A small masked spectrogram model, trained from scratch: log mel input, trained on simulated sounds of rotating machines with and without faults.
Rows from block 5 of a small masked spectrogram model, named by matrix and row number. Rows with one number belong to one neuron. Each number is 128 + 24 x the weight over its row's rms, rounded and kept within 0 to 255. All counts start at 0. Numbers have three digits each.
After each neuron's rows are labels from the 100 clips, of 14976, where the neuron reaches its largest size: "band" is the frequency band that holds the peak; "top examples" is what is common among them. Only what is clearly more common there than usual is listed. The data: simulated sounds of rotating machines with and without faults. In brackets: how many of the 100.
# gate: MLP gate (model.blocks.5.mlp.gate.weight, 384x96), inputs 48-95
# fc1: MLP up (model.blocks.5.mlp.fc1.weight, 384x96), inputs 48-95
# fc2: MLP down (model.blocks.5.mlp.fc2.weight, 96x384, transposed), outputs 48-95

gate.247:094147125157140156101121050159092148138154132131124152165107150117101115095146136143122162152092124112126079114099123123145141146145109112130107
fc1.247:101119103143196169160103163102120101115159103112116124131155132147110072140123138147116123121155143124166144123151146147106113124158138123166130
fc2.247:111129144109133146149112091141131136175120124125161140094128131081143164127103141030120141119137120136112133155163140150114096125155133140088094
band: 2000 to 4000 Hz (72)
top examples: state: faulty (97); squeal (86)

gate.93:076139137123158065116109159096119114122124106137139132157123136094106167124096126162110132177121136135163121131086148134142148090107175152164065
fc1.93:131127131145074129136145094149111094125144145106141076095144128129139103157140137164156129161123130112131141113134113148090109113137105093088151
fc2.93:105129112130106093115085160116117154136164125120144144186124110116088139155124125148087167116148109139115129123069156150111195148101151181137084
band: 2000 to 4000 Hz (59)
top examples: reverberation (69); text has "room" (69); text has "reverberant" (69); squeal (39)

gate.149:140164066120104174117096158128109147146138152157155087128129179154161150110145103159092099106138092119144111064146111158156152129133117141146149
fc1.149:098136118082168147110151156084145129169125170146185146130115141167119109148144148112109109127137104115153106099143089156152136104138106145112144
fc2.149:135128144151099092134130097151140153110123100116069141158120085100139116106116118120115160164146152156089126184125150137128131132136130134157124
band: 2000 to 4000 Hz (69)
top examples: speeding up (67); turbine (51); gearbox (41)

gate.166:095092156111133194112116122154121120166130125113126133102114158123106168134137107103178139110129162151128130114144111115134120111198143091133151
fc1.166:130150116150065094101126100114116154143136145162157096140127115110114115112066108129141156156121164139142145110144136130127124170077144086108113
fc2.166:087125145120197205129127128183123147150130121136138127096125167142117178147143130141153144103113135130125117143118136119124131138201155136166150
band: 0 to 250 Hz (40)
top examples: piston engine (42)

gate.293:104119109094112146172132123087160134096126124136130122174125120137112109157146147085124161161116103088089112121109141131122154131128143113177178
fc1.293:131120146103072091143146175088118113159121136157118129084113094175126171149118143133123080127123104143133090149150126167108163126151126137154095
fc2.293:117128137072185181125126102108146156151132111111122111152113130103126126126157079123082110119119148081103127136115138145183152159108124142124153
band: 2000 to 4000 Hz (60)
top examples: state: faulty (87); squeal (49); speed flutter (43); gearbox (29)

gate.354:115135141171120120123176116128080164140170110170136114127115128151105146107163096128160124137107097125132116145110135114105152129149077143145127
fc1.354:147108143110082118108125102104137119107120132078150144169133164138128163178099129183133148048110149142145184099155142127111137106074171113141140
fc2.354:119128147178163134099177130125096147137158105171144150095104105157111123114159125159148128167145108115115135122107125112131131127169120134094121
band: 2000 to 4000 Hz (53); 1000 to 2000 Hz (44)
top examples: state: faulty (96); grinding (75)

gate.302:145129124122108149155131134111106119121150096129108131111142148145159130156128100090122136139094121154141134126162119121160105110125100096141177
fc1.302:119173148120142126142135170120110152136145130163126150146117143098164116102140137133106112129180124147099123150105139130121126146129136167117171
fc2.302:095126166143129138099133124113128123130098137140134141153113147151073136100105130134127108116142153124156100107138149104104168154124118127142108
band: 2000 to 4000 Hz (70)
top examples: pump (85)

gate.29:094167119115107183092145102106085142131163123151112129151170124115125157101130129130131155136110089118128141122119156087124141139124144117126137
fc1.29:105142099119149116104115164107128132133127161172180097145137132126118119158119093144152122152101144149182147111154128140097134145136091138102103
fc2.29:104128146135144161144135093110150091114164099137116103121131118099117086098078176133133151144096129116097111149128164102153135140121178125145124
band: 2000 to 4000 Hz (71)
top examples: state: faulty (94); squeal (74); speed flutter (38); electric motor (29)

gate.144:122166127137102144117114131143110130117098169099102133163109162141125092158092081146109148124155091114047141128127138130148126109137116101096133
fc1.144:123128105155132126128124106079119120124112097165106088157164136102118151077138158132144155054150164165146168140142155126097126116146119146171135
fc2.144:141131105170140165129124128121081122113087105125111104102093159145154127122094115143144114114098131164121152131121117114117134145172114171091118
band: 2000 to 4000 Hz (71)
top examples: state: faulty (99); bearing knock (95)

gate.219:147128127088118138097137087101126117121110118101117145132168137105116150153128142137114136139100130137035112151142111127148127141125093140117175
fc1.219:118079100157129125136119141070197124105119171108133133097107140104082131131119136132145132171111132116141119166119143154141135138096174140146095
fc2.219:134127142121124160138147114122095135145179072148160087108161105099174123156138148083117167163150088110139128111110178113097141133121128115148142
band: 2000 to 4000 Hz (78)
top examples: state: faulty (97); squeal (64); speed flutter (49)

gate.209:156126137104125122143138127131128101138120158116141080154157105124126119152142154122175107112139136149048102163116092100187158120171140128088136
fc1.209:149142128114108170128139115101151131143124113117141134126128124104132146144140146157112112104094105173075106123121117118112126116148115126050155
fc2.209:114128128150140096140144130133144150132117108167112188098130118128083102128094109099121101146149126107150137149146171112117122123103124147142105
band: 2000 to 4000 Hz (59)
top examples: state: faulty (87); squeal (61); piston engine (31)

gate.148:121124175128145135120110111140094122097130119173144131156149143111124128138127140117131143164178132112125127145086120114121123099117197098055161
fc1.148:168138120090054088142111128130119130129163183140127097095135155125146130139119107117123147129118152161099142085067155095119137132107132138155097
fc2.148:120129196108100138137069134124132118117136100104117105140114137161149127146133139103131135117088131140165172115124176140077138129142114138068089
band: 0 to 250 Hz (41); 500 to 1000 Hz (36)
top examples: speed: fast (78); compressor (70)

gate.103:114113153120112178153127132105125119111145126167098102074149112127111079115153160168117093177121140149151109192132140125088151112137098124163098
fc1.103:124149139112125114122091146107155150131101125133105096108127111122145069127187147135112135126135150085212149136126127164092117126138127163145137
fc2.103:103127124171098106112141128139142151129127102112117146145117120142147169182119159139126115116138115138118137066116080138137097117139156150100161
band: 250 to 500 Hz (87)
top examples: compressor (96); speed: slow (83)

gate.208:135126124096107094109110134123198121142111172073164153129131126126138150167081142105113159096125163130140124121121114121120166113075143110147135
fc1.208:125150112118203140112098107135169124114104133090152143148134126126152117143092120129095174116152131115131124134108142172116113097106136100115123
fc2.208:110128136157124130147148154120064131121156115189087123108120115122116117111137130140150106137114107142130114143135104073115141146166104136144135
band: 500 to 1000 Hz (74)
top examples: pump (97); speed: slow (87)

gate.312:133096181164099136118163104147107099141169121152141139114153115148104111116132160111115114169145112129119118128177080087121097169143152128110122
fc1.312:151125168104138114122141108155137131134116173167146135140168084143138122148115169135087123157128121101121129102132125152133120116106148107104122
fc2.312:138128084088130130141109161108134143132098139105118107149097186126139143103136113139163113071121137102143148181117142145130122103122091137135136
band: 1000 to 2000 Hz (52)
top examples: state: faulty (91); rattle (74); turbine (31)

gate.14:131105132134142127117128110132139093150104124085156132124132108110137117150128138131103088126145132122158165117147111140102130184114122066097137
fc1.14:106151123110067091095119123118167143135092144106133110114132139143162098172129104112108154118108118124125150157099102166143113113150134110187126
fc2.14:156126162135148119101112100125128108088127135140099120132121103151137114096109167117143137099142077052114151135091124138131089130133109184164140
band: 1000 to 2000 Hz (54)
top examples: reverberation (84); text has "room" (84); text has "reverberant" (84); conveyor (78)

gate.224:162143093116118143092144100146121121138144110150141126133130075155092097143126072137160136157131126077079135164148094140133119110103116160150162
fc1.224:114141159172109154126099109111113116119107105134082098111113121137153149118184140107121142141097107138144134115129131130082114117151126125115111
fc2.224:087128142098092135132118112122144120094120137122107139087166170139128109129118154114132133146131122132113163130126143106132142099156136099175122
band: 250 to 500 Hz (30)
top examples: compressor (56)

gate.44:133096116136171118147124116160161147139132143142162127126083155154118097134149048127125133148126111133135152138078150150098130100150153104166092
fc1.44:115128178115130114150115093149151101138120110168129146115131121150107114141151098158106122116106134169153146130090155132076116096125156143141107
fc2.44:143127151093054176075159127115116091174134115099094137134118130149160122153108160123176125106133120123143103124143142058087107126099116139176124
band: 0 to 250 Hz (50)
top examples: reverberation (69); text has "room" (69); text has "reverberant" (69); bearing knock (53)

gate.324:112125120110084141160146155105088130157172117122152111110146126110143129132147156125132178146128104163111178084124100101149128109092121164138117
fc1.324:171118137141164114125128108138125154095085137105118103121146115133153127143116084148136102135169090134102110146113139129120103102161115088111108
fc2.324:126131113090119143137124119113083163147150121124163130094149144137131154139147160168114165098103145128113158096118093110116109123101130183161146
band: 2000 to 4000 Hz (72)
top examples: state: faulty (91); squeal (71); electric motor (33)

gate.204:124091131163141111149155136139104119180113120135124139103135130078112124098120111118114125213133130129128083108138104115161148115141057138131122
fc1.204:147139139122111156145089094162118130127120130147095108116152092125147104131119160096130166116142111116141131139147106131076104150138130141172085
fc2.204:166128125076087128133152146099165102088113157074147131135141116169109148149149112124110134106125111155120130127176144133147166069081097106145164
band: 1000 to 2000 Hz (65)
top examples: grinding (99); state: faulty (99); compressor (49)

gate.228:140177117096099142144145083099134124130100138112129142127158103127135133129132148137098155121106117112098119154084106125142182150124086127101137
fc1.228:138168126142147158134133123100168123103109157144144159129131137124084134123094117155119153134149146092127124127114164153114187130106157101111095
fc2.228:099128136133090158125110141130100113109121129125152142132113127130128144113129106180135109095144128149176131117163133096091100134155113116145175
band: 2000 to 4000 Hz (67)
top examples: squeal (37)

gate.104:116128123115121039125148102102126129096113145153137111125129146177120120150140130119114155169154144128149133116080139113156111109133121127065138
fc1.104:158159097134101082092137149105139122126142146117140106075124130093129143100140085128074157144127111126149130090150123169086124134117142133166132
fc2.104:134128129141133088117144102130104140112131123138090153123139112150123162104138184133121151119162179122126102152122183098160108134144103099101139
band: 0 to 250 Hz (51)
top examples: reverberation (69); text has "room" (69); electric motor (45)

gate.2:158127116137140151093128130110121124144151185100093091152103090107129132140097174115115117101152136127171152149185059111155145140130123110102102
fc1.2:148142113146164143116131212136137108144172103117111140143117084122093137116127164129065170130163125117117138126114133159116092129152111125115101
fc2.2:086128097124112093192163107135146161141116129143170121089119126139142133126131057169176129134106133139087134090123165134120114127128118122119141
band: 500 to 1000 Hz (39)
top examples: state: faulty (88); rattle (77)

gate.35:110149100106100126128108148127124123133119123092129148099147148109161108108115125174148115175106125133131164176144112106128091138120114131114134
fc1.35:146160132145142127126156142087097152109124129177154106108133138173137140134129152151100153200085122153164115158144092093076125105104157134123083
fc2.35:100128125166115166124126098107103125120155142149139111157092093092100132166150103130099136110104152127185136117105150140079148137134135115139126
band: 1000 to 2000 Hz (61); 500 to 1000 Hz (32)
top examples: reverberation (70); text has "room" (70); text has "reverberant" (70); speed change: speeding up (62)

gate.226:109112157102132142152106185131146145092128151100150143124116197125106093108117138136086155143115155141109119189162160096141152152135115099141092
fc1.226:097145085143134165171134100110139102132112137132142105129120094195065130148116125120128137110107127132138096097145147133140098114122125192091109
fc2.226:112131171103111110139081104107192117117119163111111101101164131115157107159120160084153151111113109096110147153133095130150133113119145126150155
band: 2000 to 4000 Hz (57)
top examples: reverberation (73); text has "room" (73); text has "reverberant" (73); squeal (50)

gate.123:119110124114136159131143154142152136067163082134107176158161120161122136137124107150104133131101161162121148155112117162105151118131130118156127
fc1.123:166129158180173112145104139140128081113093142122100122141115120152140136106098111164155131136128089133121125128141166122112113148142136128097080
fc2.123:130127104077187156110139125120097164101118068138130133125133144165111095160157129143051138147129138152127132135151116138093163123147135132142139
band: 2000 to 4000 Hz (71)
top examples: state: faulty (92); squeal (59); speed flutter (42)

gate.381:095107142170144134137135186117146138130117116129111133163116132118137165105154131138158149142078127163168106141095131152135115111086130080127126
fc1.381:101070133127150137125170100120128091081123126194118141122076167135122150099120156111127145151122148146157134131123110139178143095110147122142127
fc2.381:104128146142051134137154100131131094165132136086127135106158091119090104158140133107139143142170091099129149135127118141131103105136105150165128
band: 0 to 250 Hz (41)
top examples: quiet level (66); thin (high-pass) (41)

gate.274:157123127137122148158155122166137124139107116074125132110118125150115116132107141137139121146141106105134117179150095104124102128105136117127138
fc1.274:156131154153134087110161077149115145129133115107128103130099117122142157133142126102153171130124101158124116115116116136088078118130157131128133
fc2.274:134128091114104152111147171105097140119156137131093119124114098082109128096176093135133110156159148139144133092120150118151168104134166100151118
band: 1000 to 2000 Hz (57)
top examples: reverberation (84); text has "room" (84); text has "reverberant" (84); conveyor (39)

gate.121:094099145083177117149130147140143138140152151132117138147156162101160140109112118151083119118110137149140134124098164080111138127112147103149141
fc1.121:109105140134072126154094122110134142141126115168087127164128157100150151148160183097132115164106133163140136108078138115130176144155121075137103
fc2.121:157130115151122137104190118147098122119142138115142112111118083125133109135117122101138112135146130087103145121092075128154120138122110161115134
band: 2000 to 4000 Hz (61)
top examples: compressor (71)

gate.295:120141109082093131118117094099112115174124145113121128132142130143107110134157108128158113054139125078146153133123107127142153134155116110163167
fc1.295:123113091146136130140110135117132142085128112152104173095112110128126139145105173102130110198132143104165140122122146148123115129110133134158125
fc2.295:139128151101088107103129122127159137157153122097133145131152146165120139112175125124121160099096099120131120135123149156096135124172103139157167
band: 2000 to 4000 Hz (71)
top examples: squeal (42); gearbox (39)

gate.112:133102122111170100095138136127157098097115073120128115084108066116112158126114121141137157124110142123161164175117164130102104129114121114107113
fc1.112:098141117097100107110128146095122103149169146098145079143146180132094142137123159122155133121141073161124122127160117156136178118102101158136133
fc2.112:159127128144105109113091132143148146141113137143153197149097134159128137145122096145144104151162158111117127116133133139119106111120188153140135
band: 250 to 500 Hz (51)
top examples: gearbox (77); reverberation (61); text has "room" (61); speed: slow (60)

gate.12:117139129162074103142183157118127088090134127132104173116154164109144114147135092137104135138137083133145141127144115160110107108153099149125153
fc1.12:151132099111137139084099112113189166138140114103156095117100126127124189119102130137144140102143109124113134114087133095138116125132138093151166
fc2.12:123130146172116068134178117124092117116151148140116139154168127138145075121132119143119121163101111140133147127144136145105109137119086143169093
band: 1000 to 2000 Hz (63)
top examples: state: faulty (97); rattle (83); compressor (29)

gate.170:134125120142196137134157105102108157119117117130102128143090141125113072160140128164116099125116118174076111106167134152096157110136107123127155
fc1.170:126095119121121128116151091111139124138110178096118137169102122081112123088171165119161149121162109133127111113150111104077122110137122120102151
fc2.170:137130156121073152119117141144086107130114158148114117119111126113122132067120114070115149128095094087122133120127125129054079074104098149116099
band: 0 to 250 Hz (100)
top examples: speed: slow (72); turbine (62)

gate.165:112110157106124152100132171085113120138099135134111184119113130107179094103165099151170153144096129097127123143106123081162119105115162148113086
fc1.165:161152170113156152088127127120099178133149124144130113097110145085155136123146122115121103115127097173160090121122090114120158103114168133120097
fc2.165:092129095153191112153121094135171112138129119135132126130122107156094117157101127122107118162142128133146117119170115150187112135127110104097162
band: 500 to 1000 Hz (57); 250 to 500 Hz (26)
top examples: compressor (70)

gate.191:159148102110173129120106129122122159143120109156077128134087109114099156151102127153171099137146120106157111181124141123121101134140117155139131
fc1.191:131138127111097104143116101117135127157129118092134135152126131092174120165107116125120119157129111153142097148124114089129156114094143101093121
fc2.191:129128123099202157102142112152100126114137141155135157182115088118119175104098141175150131130153119105164132125139141128135085122120097134158157
band: 1000 to 2000 Hz (56); 500 to 1000 Hz (31)
top examples: state: faulty (98); rattle (92)

gate.344:092120097111106142125138144142083089139082117179134116154163160159153141150130114167137086132149113124115177120124146130087162143134116154088150
fc1.344:174143165117109141155130139120114134146120118091104114138103152130136122151119136118110092116125131137113130150128099122189141137160128113118056
fc2.344:101125131115140095130114161092137132093124103145123125167114100169108119131130127167182120151148147109153112181149152135085156153109155170111095
band: 250 to 500 Hz (31)
top examples: reverberation (74); text has "room" (74); text has "reverberant" (74); electric motor (34)

gate.106:113133137114162123140123157100129137129148151076152122117123119140138146153113150170106210136092118146179136175072116091057150099108162113105091
fc1.106:141097121115117132145137139112112116154115121067139137121127167101149150159111149143093136131099107117133125130061134135120141090120129115055132
fc2.106:126128174143230130142125172127107125135134141073129129135125186121147135139120137134087131125121157140133159135122130147160147175134162102079107
band: 0 to 250 Hz (83)
top examples: compressor (68); speed: slow (62)

gate.131:143101108122168095122124086106132102091154129122146103163110148101147134115124176145127135111055128183110113135158113107110137150098160134125140
fc1.131:104133154118140160094127141115149105131112109142092160171161139131103126106153079133085120119138091128130123171138121145140115123134093232148103
fc2.131:109123100142081119127165105130090138091173102092130126124127129103118126125072123172121153150149126132082155110149115171129118129136139131097174
band: 2000 to 4000 Hz (55)
top examples: squeal (56)

gate.339:139140077163132113111153110075131139113129195135142088094141127133105142130141089125111149198142142144132122144129153160115102143105148123143107
fc1.339:130107111139108080102119111123132162107082135147060177131111127115151127105095112115122139106098109088175160093118160128104145163152143151158148
fc2.339:141128138116159142125082133136100166114147151140129136188130112174109145128123161155174099066144096148116135113171100136089162131117118092169109
band: 500 to 1000 Hz (41)
top examples: state: faulty (83); rattle (48); grinding (34); gearbox (33)

gate.130:110177132128101111118126143124156116118086114127093109087136161171141073138122130126182122116103115098104126141191136101113131126100156169157106
fc1.130:136149130090130125109166187106114128105122105167100131139134121150130136103130137186128134108146116084077136130085149141126121109113146176131125
fc2.130:132128114141173142146097127136111152151147143137167114157135115100106184129145088166090117145116151190178138124130140163133144111151115099076143
band: 1000 to 2000 Hz (69)
top examples: state: faulty (98); rattle (96); compressor (35)

gate.330:111068098131170121174137156144166090141112113115143156160130144113127150118099111095096078143120129134142129142137123123138110165120119114172133
fc1.330:130162141140133145154142074139091144133166106138127129115107120141103116153124139126108106115130094070155138157097097151137130126089122146122139
fc2.330:133128141093185177141173147172136127138096161141124167137101165110168130097127155166161145138134128124159130116126144118158146152129121091102135
band: 2000 to 4000 Hz (64)
top examples: compressor (83); speed: fast (72)

gate.370:117209105096075108110115105145138113137122117148147129136129117152120087141126092157118140147120131145099102104153133113082146128136132131147135
fc1.370:120169133107132145116108117129065138126135154137107111141117115103166102106160092130095138161152117143091125107100093133102122136128171143147090
fc2.370:147126144148083109135110157101145155139139169115124136120142126068133166140115127123148160102110123143108149156117119144148092149137123121142151
band: 250 to 500 Hz (47)
top examples: compressor (64)

gate.215:098134127136154100095068123149143143094139149135120116144135135119145126200134099133144107174131076100117092122151139135100137092123148133103151
fc1.215:115138110139131141152113151123155143108152130106119110197076091153093102117162130115109093141120167097127134144099098106130179168175151166118143
fc2.215:138126135132078130151121135151163101172144122125141162124167097068120121105135152091111132141173163146160087136158116103156089125101163095125103
band: 4000 to 8000 Hz (54)
top examples: state: faulty (91); bearing knock (87); electric motor (37)

gate.54:089133130098143118124134152143156122146136117137142124129148103066142115166141119085133167154172123112153122133117135139116138142156143126086117
fc1.54:094128150135128133088157123150117104110114136086116142137105148120090132145109138109148119144142109073077134132131116142099122128120099119129080
fc2.54:120128073173191155144113108145143114148147104127106128134146119133134159131143141118148106099096148158131141153114097140121142081142115118064115
band: 0 to 250 Hz (100)
top examples: thin (high-pass) (58); turbine (46); gearbox (44)

gate.223:103164139143146097167109107098150103088149156117104136114137104125158120132110120099102182110136188106175112101145081112143120096098106134119133
fc1.223:133110157149133118121112138094122136155176139138135118117110137100162132138118082124155081125190144140158130071125150138105093151090115093084117
fc2.223:138127119113204114181117132108116148092124126136119123136110105148137086129105148143095126124110140112185124132156104123104129105088083129116121
band: 1000 to 2000 Hz (39)
top examples: reverberation (96); text has "room" (96); text has "reverberant" (96); conveyor (34)

gate.318:094115163138120162102143116141149100069085169090143135124102103131094118097124132105154132158138136124128159179155112139118130140147115141115166
fc1.318:101149156148120140123118100132158089129115125118146137158077124121138130123134142081199107121108142158085102154152151099144128130147099122139139
fc2.318:140128139136151162146110145141065157132138112149106123128093170108097155132134132165108130124137144140170108115142119112145112153122157145168147
band: 1000 to 2000 Hz (75)
top examples: reverberation (100); text has "room" (100); text has "reverberant" (100); conveyor (52)